{
  "arch": "caformer",
  "dataset": "gratings and oriented noise at many angles and scales",
  "targets": ["angle"],
  "num_classes": 12,
  "head_dim": 64,
  "depths": [3, 6, 6],
  "widths": [48, 96, 192],
  "am_softmax_margin": 0.2,
  "init": "xavier_uniform",
  "learning_rate": 0.0021,
  "batch_size": 384,
  "epochs": 12.2,
  "lr_schedule": "wsd",
  "warmup_steps": 620,
  "weight_decay": 0.1
}
Rows from block 7, named by matrix and row number. Rows with one number belong to one neuron. Each number is 128 + 32 x the weight over its row's rms, rounded and kept within 0 to 255. All counts start at 0. Numbers have three digits each. After the name is the row's rms in percent of the matrix's.
# fc1: MLP up (model.blocks.7.mlp.fc1.weight, 192x96), inputs 0-95
# fc2: MLP down (model.blocks.7.mlp.fc2.weight, 96x192, transposed), outputs 0-95
fc1.146 094:107133161147084093092103103087111095106133042062137074104102140099140176166141112123129141152089095072129143117169152091184095170145139154152104134137099138126114089098146126145122114096112131085123186179146121024123182111106147146156138121166152127110095146132132059173119101117100067154
fc2.146 100:113144081082080144072105114167203070104133158167114148153113141177126130139123143121109095082146098156108149142114089206135164120089111118148130121171143138162134123159117148098161116085117179107145077143141172142130110149083176158112135130106183149135141132192107119091224110098204156114
fc1.147 098:083093121141151088111113121151087131141101122142151093150153103101111159166180125121083132135151121133103155137143115128115111127094110192131123138189099189106112078078119161098207159128149080115053118184154179140143180212154105141119184097122142107083121139150161048104123133118137075131
fc2.147 122:109172090068144141153151138107158149114135168128110165154117108148091100053075158135154095102146199180169117130136065122105127096122148096083133165057143109113099149108105107164099086175089132153124172088085107146129108125104138122087101178118077153170169118104108188175120127137147194102
fc1.148 098:166175163133083148127119076100164132136117092129163158141150108127143127090122110148132215164102106099166091158115146100145122134153095108141127068138192117129133093091121176141149118077112143115105192110129128071033173126108113074155101174088107135156081085042129124119149105157109142139
fc2.148 096:114164034114090110141149109123180120072137092118105139153164121095139138134054111071175130130095191111149137172144126177112100137159138069101179113121112093132121102073128117075102139093069180165111112145055100125138140119092157133121087179119130153158112117123102160137127085128168187152
fc1.149 117:144099155166171141081132109099109089113097094066129075115086174125193129122168119118083164162077092119089100119144181109137143146130135121142124121169104117134141127141151139205117145107114096086147140175159087053127143100111150144166119117152160122072117167121187072155097132139152029147
fc2.149 129:125140124053085130100091121164227104095129138197124172154116095183141110116138179137109085108146103136105139135125093160136128142092089122156103131157145151153139106125099146127181139099136159118097079138121161165111106150052134166146178131090165143124145126183117119086213083073175150124
fc1.150 096:083130123162144095174125070146088178106097083106150073112127066080117158110100125152146151157139132055177079194137079095132108140146119104119151140123151165142187114120155135168115176117123104176137150130157116070133133169161122097133118174159106102054124090049117131080100099125137098119
fc2.150 099:089124165163135119202099104170084182078164130073110084151145068115077158150089079146134156086146130110182129137159110089142114140160115120160125131122122161096159090097163136139117179119109140176106181135191196116081173100158111095118108133165103069101108113089159120135147121094084091125
fc1.154 098:095131130103154122065123118162104153148137110129120080117179086023134195150142117140100173125150141124141102167174131093099099101108111141120089130090139178063111128077129115132153110142120099099128158170118175147115165113143093137122137128143042114137108139149102111191046149139115080061
fc2.154 085:104098156122125157171128075105160117100106169165078131147104094212099047089140165090090084091092100173164176098093097114178153163107159129151125146152099129210154118128152129172151168097132154123082178136148122084106133085123155146118139092081174123115175139121110103102171111117145120120
fc1.155 094:099141088117148126097070072136110127136123107114148129150118134120103144130125089167114145191150118092161100171157157097152165116090047152093097062156190174108178103091122158111173141127146068104103135115106151098088175182132097063129135153116068131100109078067135114100125145144107088086
fc2.155 054:089116124102142123119115094180155134102170166163133191205143141166084098159089099170145093136144127131128187111094169131174123178104164150165090148148156175180150083113104064114141185144118149135073158145071124167067169082137114150113153118098109109151120142142132143066143116091111169158
fc1.157 099:114115101114157148092055086151149151129094133115127168185170140147169108117148131144095128145124101105133103146182148114124155091098058116074093068150194160156147144146114181115195147090149086122109112119155120125084139114115149098147094169097071125061110063095150104127065147148147081093
fc2.157 070:123123158066128112102142176169162086057156133198078144164137154160171123065117200115110090159164163143090098139095128166134113086111163133100138162133178128129145139092116146196115117174107088138104145139100054136179157150098138108094146122087099087127078122171138112083143126081140137118
fc1.159 097:101166127087077100146128126109155131119071114136190139125119080135084088080123154169164096150149125124165091152137077136092088109106112140056142082085187128131152111127093172131118109092176150163133144091130127121121109164070086143182144151109116160135150013126127132089121082174118169131
fc2.159 108:101136096119160123100086172191118073119121130111127133107125174192184143118109087127094117108121119158084132103084129102133135109129119151125152219104142110142130161178134097123092128170111122053178071159163155124183120089092193161088100130132114127096114161155089070130122151095192085142
fc1.161 096:153120132172142094137120118074137074152110074087139056134150149102163155155170108113073155153104094137080136109195177132129155142140130123114133106176089113120109054156149122174142162133136103136124173181142127049144158091082176119148114142154156129111081169129163108174099111159146052160
fc2.161 113:148151117079093124121082124156231082155114121135149150141145121183143117156139134133102109141164072112084145112148092157150157111074083146141091127158137140123154115154090134115194122104141157133114092146156217131109116159023158136128147133063128144106128138176104098117186124115194126115
fc1.162 100:160108093135161058165128159166045134166098091122171080122123123108064115119186133120133119145171138163098069088161103117139118117168126156106118150146091153131153136130097116069119169178224118145152124124161170148156147196131093145128150106134113091084148127140168110116108168185146095160
fc2.162 109:115155121139159161176108133107132163063206160112064125184132151123139161101075110109151089124141182135148141157131131123146133155119119138119123123107124106092085084079106077163145079136051087122085174145063099126125181120149125101091144160141105138169091136064149188169119166087097139102
fc1.163 093:133137111084099121105122070152160137153158076114184126194121113140132186145177064158070110116134105139118114101228169126124161140131112116118082061129122145170185133140129167148144193080161162157143110138134221133122141112084121137124071182125143155136147110133132142109147100161148121140
fc2.163 088:071089089146161140135155133140103177043178153129082113176128131117115113131077148125084108084085163165148130128157099129122134150113160056127139123129050136142132119104154126130141159121108150138072147133067110192102143111159157156106136129158190130104154162152151160130128072075211146084
fc1.164 109:117160145117154156161095148108101143117149075115123078148113062085094169154131138125110116140168133139116105133167077074153155178113118126125092127159100161053154133078083118157162100162178123132085143089091129126137145194118093101130181127130096100061086131152175081117145165172128067065
fc2.164 121:101142142126167102123080074184096139063186112144137084128121133118128104115158165179122089160103130100136072130153158094162092169160084126134042124137178178146180115095131139170121146121165085134090171122132098113101151093186089076186168119104127072081118154102136114104097160127109132138
fc1.165 100:161125190121124175133136120174121158099158095115103081148115148076152159150193127127048135094105042110118091167133114109126132146118099094142114124142184221145106150126140117177160106112133122045142097154111164128116135163148153141109186178108152149153091125144106122143151174097144073087
fc2.165 124:170149102121132137129193178074144124205108161153185158077093088120111119087108108113140148129108137157138107128068088148128131099131156128104134146073128092136103185127102136125077077184109135132184140053109099140129078152109081112117120140117082136163212092096112133148168126176123175119
fc1.166 090:146140098130116108153083092122134152126164083147152118148151127117099112155177166146144124201115096100149108123178131109156085152150047128117078066152178188139210103097099158100167151099167113129086131119103138136125159148143079055205146114080130101120122070084153138100109141153101134128
fc2.166 086:154147113154152134112114153092108149092142133112095148168188142074163117094123180147121131140091135115144133120153142106123121086126088135105120102132180148085057109132106162115164068144165047143110174134104113123118121165194136076152171144116088155143060129064191158180066158145083123094
fc1.167 123:145114144124083067142133117120115127177070090145175100101091116109114087097194125154166165180129112127200087093121117136197060158178117110123119161113143164170188122100148146093105194158134160128136126115186150112132135134100087124140101124056141098138168077108104112087132116143091143170
fc2.167 126:104128125149161187163103146132115187109207145112073137178216119095144164152107108119131126093121145128136164151183117100141140152129116132126105081133111112056102134116129098160172110105113100152082152121103149164089162098179122086136127138173098119118081138114217161195132133119111117058
fc1.168 105:149154102125116090140089162153125153091135090124135126134178155120094102152148171196118147171113096115101070121159110121125095137156098115124148072152183207132163090117086182098157125134225121073118101108100133138130123186135073086197157123113129120117080075108193110104106134129144126132
fc2.168 106:116160094102107094142073176111145153067185116151118157169180133077153135140134186158183116171101122083110129132185107122130089100170080116129123083148171165134115114089067145088158110092162112132091132132078114147133133166131114110194168118086164114156089112129179187121072142134098172126
fc1.172 103:137141121118102142141110125088123145146091078152115131121079051091100082088169175146142154154165141138196067124125096084194112160143086098130097131136168162135166131062126155135136129155131120108104149090126107118113145182120049112174134117076116112118161077083137121068170121189083133097
fc2.172 111:149112102133170149145143126157129134102212181114059147194204171121141159140117151062109073084093120134090207112112141145129136126134173131161111103150121058115088142133141103108169115102066110172104133154127115159148128115162174109079141109136139107125069181146159127162097165104148118114
fc1.173 097:131122106096143151133113144107130091163142110142111133140123056127090090096139190169131116105115112148170111114132066086176141166152138080141059119141145144119115165084115182150142096129162123154134210094151128118117128172131075105160148108086081097108158146127129080140170123228058124076
fc2.173 108:119130117130159164063113126199123101088176123128102181174151165149160128113118136123078054115108105105068107123058177126153171123136133133132120151150182081125144163172124120149084122138066077110151091115132103143156143087138123083093136120136085104081083189113147076095126169132167078131
fc1.174 087:133123173132106087145130106103111158166082057116162094106104063071163140130145074134156160179152126092198099183126106066173060149133100114100146152118121157118200102097147133179126172130157146137119115102144147085122125165113070122150135207137123120115129088100144127084146077136135105146
fc2.174 100:081111144139144168198138130159116204105196153119092151170196089122124155153072100117121133057130187157162138142128100138127131159130154114143131137126132111048123123089155116154137146103051141150070160117120173161109160083166092101077112128148104102137108125107172160163165129100116134075
fc1.175 094:106178118072107095140091148096157133136083092154123150117105095135110075065137208140183141169153156140187093140151093128139072154091114128085115137091136184124140104088132127186165148147137140154103188078110100115139133134096093112141142121064085127143158056153110143117130112187078150093
fc2.175 097:161125074105123095084118138117167069097144121122138148147148177174165143128147136119125089155075091097076170099125153149114133094148110136143149112131169108168113160176114145068123105089139116096178074186131101143169072157089197130148158118131185160104101171186110126111103102107210130169
fc1.178 088:132101116139171139080109069126077123091111149083088101119109174140078148141133164113092090130102128110150158135120173084115132119143128140156136051155157139127122125155160130098128087137151026097145158141116075101135153175212141073144179090162113111100092166085133113127074135114124057144
fc2.178 102:076135126044105150096134121173149127090160178156124144118086115189128134116089143183097102073143130138146125159056121142113143095108143119175164138112224136148156180139148166126094108081125142085160097107130131154088103133129103149093098133137145113129154126147079138079183120062179156081
fc1.179 106:078135134109125105087069038139163113100120107097118111180185143132115103112125162182130121135111129058177138166216157128101088125115098137058100095119181177117143074130140174100175170083135105143087122161152153099099140105126157115147091158131118146149099099123157148144070120142093133142
fc2.179 094:121139175150124112113112121144151140177065097160116162157143137077164156138166077084162109174217141098102118158113202143115117130082095136116176116176147105066131065128151084147153189158106080140092094144112075108170191127115143158101149132122143134154075089139143132112100106110136136169
fc1.180 103:119162160098122125131050086154134140103150078116126124166175131127155121103146138182126129189159125080138113139158150098143131105113030150103081111138164163099189107096091170167161133118154081146085170135139170064098171139126116081159130135091083113097092089085188106130114155139094111099
fc2.180 074:129098148128104104113201110181152106111193168159112114113135181168139090127103096113096136135115134148123123100088143186116127158151218088114133156147120130171150122142147146142045156107089162123157094125139127119146143028118175108087048121081125074131158146136066132131139150102131138150
fc1.181 099:114142138142107103122139124104135120166091137132176157093169068147130153111097077197154158139174154133123109114125129135110127101130129198122117094126125103098156095135107165149124126096171109164136179102171118125089120114168072132205085099183058101116131058103195141111101082193071136158
fc2.181 111:158140101112129126107146168174148106178091132167151183117098122169121091091146103124148122117132142160127105109043128099128111129120104132096139217075181100139126161149114093129101137244114148091159049104145158150143080107080124146110113154077099155178154105137096115102151123132152157152
fc1.182 088:089132102146160127150109081151094183106101114087136095130147087077133145127091084149146155160156148073188088198169098074155107144124081146086127114111154173113155112102138119133148136126142078125124152140079150118100159158129091113114150210152061136092122083042135138139075096132148087106
fc2.182 068:052114151106157098150110078236105143041152167135092123170141119127051134130104131139118097109160175124166117159100132117129143109133141118162110111139177161138134139093177131139144197144123116140103185109132119146111142130183098062104150113136091063074104140141116099074147121097110108126
fc1.183 101:106163153102164134140078128109084135125084129104114089142125099149131079112136154135104101190167106116149121111160104070179125157082123169076101134133117164114182144170095112179166120135186109144076164126132145105121141133122114072137137143095076110042128110117164057143113188153090074067
fc2.183 076:073146153125165122092095162154098140054137125103111091104126175138157117130100125174156091137108104089162109166156179138040078103142110177116116140095128153121095091149108114126117104148131121118133118210147121122111144094127184181138167110142159109154123160150125137149044152049071155172
fc1.184 105:067162151097122147162076095117101136119101093118160103126120054106125187120134103163153138187187117073173102197156082104117140099109059160112114100113165167065153105104138158147140116125162104154129139129146128082087156184140122088140156154147083110074115067112115111097107127159095138083
fc2.184 072:125115147133085057165118143134104163096166164079119081127157178176113126171122121102090096091110086117116208068161100165123126159161210147154156123114067138146122134165151105095079135102141161145105148178122142163157119086131170130078143102146158124102089154172176134135113110079181106142
fc1.185 104:112148187106116094128083108118095111128105063078138076117130136143149116083149133174116160181168101077162100117146148101140115146132079133105115126116133170110192080141115181165139166130179103152125157135175156049127154116115139068174113138094073111096093118099174084121111134153062066123
fc2.185 082:174128139155172176062181143117182131149149143170140166154125177090202118154143112142108118158095118125089127136150190123141101131111147117099087116127067111146101116137074106140165108134110128080111078133070124151097163035099132157160099139094140163155127159162149167204094177111109142137
fc1.186 097:117171159132138144137121128120116144109126087060134098136106122138150117100107081133082124152163098085167073169147101075122142129103110100077132129123153126085184122156135147181133125147164117131131101090147119053112124142099154041120117208140045119069075077098176095121102120108134081097
fc2.186 091:091123152161154151181125094155082177084168163074107110155117131092138144153042075144121118112113184109164103171147158106133123163165118123152105136091145124113112099085182137158111168143065148142128150149129150133090144065160102096097128152168103124160160142049152172122092144065092134174
fc1.189 091:162183168047098141142134113148146140137127098128169123182088077072163187084180095130113127118162111119129087194140118145105113089070044093112115091122174183133130136088112174127147098128164138175150146111125125131112149175057105116128163177084132149110150075150127098110127132119133145103
fc2.189 102:133164094093089157074093134083188060157101139132141173127080147203172144114093091078097091136126109155088149102070126147148175135106149140113186145137123085162142130200107112105120096115083133109140078147110098112145144120064171159088120145124140161122125126131117104096186079105182136156
fc1.191 100:133148136108148129167108124092131187104113086106148134156119104069159114111125106137138141186149146097160066165192088077163088155117066105053128144074126131123178117090107097147150139132122139158094150100070126124118146117066083107146126224110109179101136082084175136153085129146141129139
fc2.191 074:172105169177129184170177103144135177104190105125152111196144081084071125157153128148093143106064109160154123113159129128142140167165154071159084049154106135122171128116143125135149144089149153143063172094107147170051145088168104096145159135139134093131114150134162116136148105155155129112